Weights of a small contrastive audio-text model: encoder norm batchnorm, text encoder width 256.
Rows from block 9 of the audio encoder of a small contrastive audio-text model, named by matrix and row number. Each number is 128 + 24 x the weight over its row's rms, rounded and kept within 0 to 255. All counts start at 0. Numbers have three digits each.
After each channel's rows are labels from the 100 clips, of 14848, where the channel reaches its highest value: "responds to" is what is common among them; "loudest band" is the band of the loudest frequency at the time of the peak. Only what is clearly more common there than usual is listed. The data: simulated sounds of rotating machines with and without faults. In brackets: how many of the 100, against the usual share in percent.
# c30: last pointwise conv (encoder.blocks.9.c3.0.weight, 128x128x1), inputs 0-63

c30.59:099114101102139120132143144151172137128104130178172143140103109133140131092156111115091091139120112142132091156122145092128131124105106112124136135124124164104125136205133123065148141102142103
responds to: speed: medium (91 vs 33.1); text has "speed" (91 vs 42.3); gearbox (48 vs 12.5)
loudest band: 500 to 1000 Hz (36 vs 12.9)

c30.8:123113083091140125134179145125125148122163137121099093163126117125124138170133098119129141105129127139151110157114121152102114152149128134125137103183102121155140110126112126160129144173118092
responds to: text has "speed" (75 vs 42.3); speed: medium (68 vs 33.1); conveyor (66 vs 12.4); imbalance (38 vs 13.5)
loudest band: 1000 to 2000 Hz (30 vs 13)

c30.105:139161122116123129146118115195134092114128158131116129120126134093109135152098134120113125122122138106083124113131128112094145126146134112109101058112129131154135135116124133134142150116144129
responds to: state: faulty (100 vs 54.4); rattle (99 vs 13.6)
loudest band: 1000 to 2000 Hz (59 vs 13)

c30.23:123086123161122112153173135177100146164095093151140121140132121155149114090122094104127106095071117100117156145124119134126113099130130103129107141118137102152139125113166089103129131073168125
responds to: conveyor (64 vs 12.4)
loudest band: 1000 to 2000 Hz (45 vs 13)

c30.101:111139138130081106158119153109130102104135118111095160121083108162176167138148120114113140123142152136120162112148114134129124145171117098138108086158121146141121129052175159102107112115170131
responds to: reverberation (96 vs 34.9); text has "room" (96 vs 34.8); text has "reverberant" (96 vs 34.8); gearbox (34 vs 12.5)
loudest band: 1000 to 2000 Hz (31 vs 13)

c30.102:115151089134094113121133138064134122122096122132098127129126115131143121165114103172128104134108114156148130110112146101132162124134157128102104091189143121122124139134151136108114109123159115
responds to: grinding (46 vs 14.2); rattle (37 vs 13.6); conveyor (32 vs 12.4)
loudest band: 1000 to 2000 Hz (32 vs 13)

c30.39:161138142146116124110119247210100136119116104099152118109178120126134123105134116120151148096110091131130108165110126124140154109129126148105160139125132111115150134105121118147126117101143073
responds to: pump (82 vs 12.8); speed: fast (81 vs 33.7)
loudest band: 250 to 500 Hz (46 vs 11.3); 500 to 1000 Hz (34 vs 12.9)

c30.118:150145111195141100138125104138160144133107109132124126105097163144144095145107135117147098138158097122123103111091124098123087117163162137125151127096108169138120136130136142138083133152181156
responds to: muffled (low-pass) (71 vs 11.6); rattle (63 vs 13.6); conveyor (33 vs 12.4)
loudest band: 500 to 1000 Hz (38 vs 12.9)

c30.42:158134144143075151163123136160119147151126118106136101105165153182122126132083110112102131136121140147138109128124165131109129131103139149118164139161119108119112104125148118138157101111134106
responds to: state: faulty (100 vs 54.4); rattle (68 vs 13.6); grinding (37 vs 14.2); fan (32 vs 12.6)
loudest band: 1000 to 2000 Hz (40 vs 13); 500 to 1000 Hz (32 vs 12.9)

c30.62:095132097120118116139124209081134135143150198073154139124156125127113136139143107139126102157155112101127131085140150120126151176093151144134145124125163109132136126101141118137118109115105197
responds to: fan (80 vs 12.6); rattle (36 vs 13.6)
loudest band: 500 to 1000 Hz (33 vs 12.9)

c30.76:136098164086137136085134101138140138159107101138128130114114131161140168132110091135125147159149137165118119147123102153123147090122103104190127096168178115113119117119148149116156117135134095
responds to: text has "speed" (89 vs 42.3); conveyor (84 vs 12.4); speed: medium (84 vs 33.1)
loudest band: 250 to 500 Hz (28 vs 11.3)

c30.47:126174163164138127147153149138163092115098138183102154121130113142104092115174111125091120123099106135103191101124124117115121124078152127128134146103085133106092136125175122102165132142137154
responds to: speed: fast (82 vs 33.7); conveyor (77 vs 12.4)
loudest band: 1000 to 2000 Hz (37 vs 13)

c30.13:100144123140092138123111107086126159117088130102113146134192123164093087106130129147126134145135125143115124172177134163137149103142108136122120154157125154092112169117113094097117124165122134
responds to: conveyor (70 vs 12.4)
loudest band: 1000 to 2000 Hz (30 vs 13)

c30.111:171112129134088133099116205119138128122124127171144145129103103148151112136151134091138132145116126170126109143098079162161141111086127107096088144157135169112128146132129104101125139100134080
responds to: rattle (100 vs 13.6); state: faulty (100 vs 54.4); fan (36 vs 12.6)
loudest band: 500 to 1000 Hz (59 vs 12.9)

c30.94:123139145124113134143076110151156126137136109166148112163105131114119143119110140119163112122149157152145125126118148149126138119115089106115117105147149138130145120138101131147149148115092110
responds to: speed: medium (91 vs 33.1); text has "speed" (91 vs 42.3); state: normal (73 vs 45.6); gearbox (59 vs 12.5)
loudest band: 500 to 1000 Hz (40 vs 12.9)

c30.67:161131173110103092129116115150140106131089112111090119155107090094108127174165187090158133148130119114122108110133125142149126110115112153134098161143113120156116139123095134126149104128124132
responds to: state: faulty (100 vs 54.4); rattle (99 vs 13.6); fan (35 vs 12.6)
loudest band: 500 to 1000 Hz (49 vs 12.9); 1000 to 2000 Hz (41 vs 13)

c30.35:117118130158118135122097093139129120113129128142116117114137132116127144212148081119137092129118138119154096106116124118114113109115114147129165135127138144122119125121109121148126130122145178
responds to: state: faulty (100 vs 54.4); rattle (98 vs 13.6); fan (40 vs 12.6)
loudest band: 500 to 1000 Hz (49 vs 12.9); 1000 to 2000 Hz (32 vs 13)

c30.72:164122111103103119118114129184097100134148137129143143117127061113134078102079127169158125107117121101121127101115121114105148101141142141122128141103126116141117117126098137137107130140117100
responds to: rattle (100 vs 13.6); state: faulty (100 vs 54.4); fan (32 vs 12.6)
loudest band: 1000 to 2000 Hz (51 vs 13); 500 to 1000 Hz (35 vs 12.9)

c30.19:125132093166121133164175144120176125167108160149111157097100101108095136137085191139136128113137111118115129139136103101144112135136121126153147120115124119151153129141145134122131120120130167
responds to: speed: medium (91 vs 33.1); text has "speed" (91 vs 42.3); state: normal (73 vs 45.6); gearbox (56 vs 12.5)
loudest band: 500 to 1000 Hz (44 vs 12.9)

c30.52:140126107131115200152149095126113131135120159121129131103141183143125112133136122152138181141117139117110114147153154157094135138134112176136105126105153115108158115112117135153127165156132109
responds to: state: faulty (100 vs 54.4); rattle (92 vs 13.6)
loudest band: 1000 to 2000 Hz (50 vs 13)

c30.27:158125111160142102100120109129161125100132125101133101129150134086161108128145128145134108159107117150110115147105098126138127139119175144112151108138133089108163094129128114110117168137097082
responds to: reverberation (100 vs 34.9); text has "room" (100 vs 34.8); text has "reverberant" (100 vs 34.8); turbine (47 vs 12.6)
loudest band: 2000 to 4000 Hz (35 vs 10.1)

c30.16:085117136157117116133121112133079130129127089119109116137156101157136165158130140138120143118149155140131216109139109113112124166107108094116083128099083157154153086103121143124120107118133111
responds to: state: faulty (100 vs 54.4); rattle (99 vs 13.6); fan (32 vs 12.6)
loudest band: 500 to 1000 Hz (48 vs 12.9); 1000 to 2000 Hz (30 vs 13)

c30.34:103114108131102140093180066102121126161112111159132126097091120140114107113150072125123122153116092104075125159140120145156115117141135108125124166145105104102139148109137107156119121134090130
responds to: gearbox (50 vs 12.5)
loudest band: 500 to 1000 Hz (42 vs 12.9)

c30.44:136115125104130123145133144144124115147110155111144102119103142151101135150121122107095126135111138147119177106153113166129133146127113118126153148179144141164142149089114131143147111122127083
responds to: state: faulty (99 vs 54.4); rattle (93 vs 13.6); fan (30 vs 12.6)
loudest band: 500 to 1000 Hz (37 vs 12.9); 1000 to 2000 Hz (36 vs 13)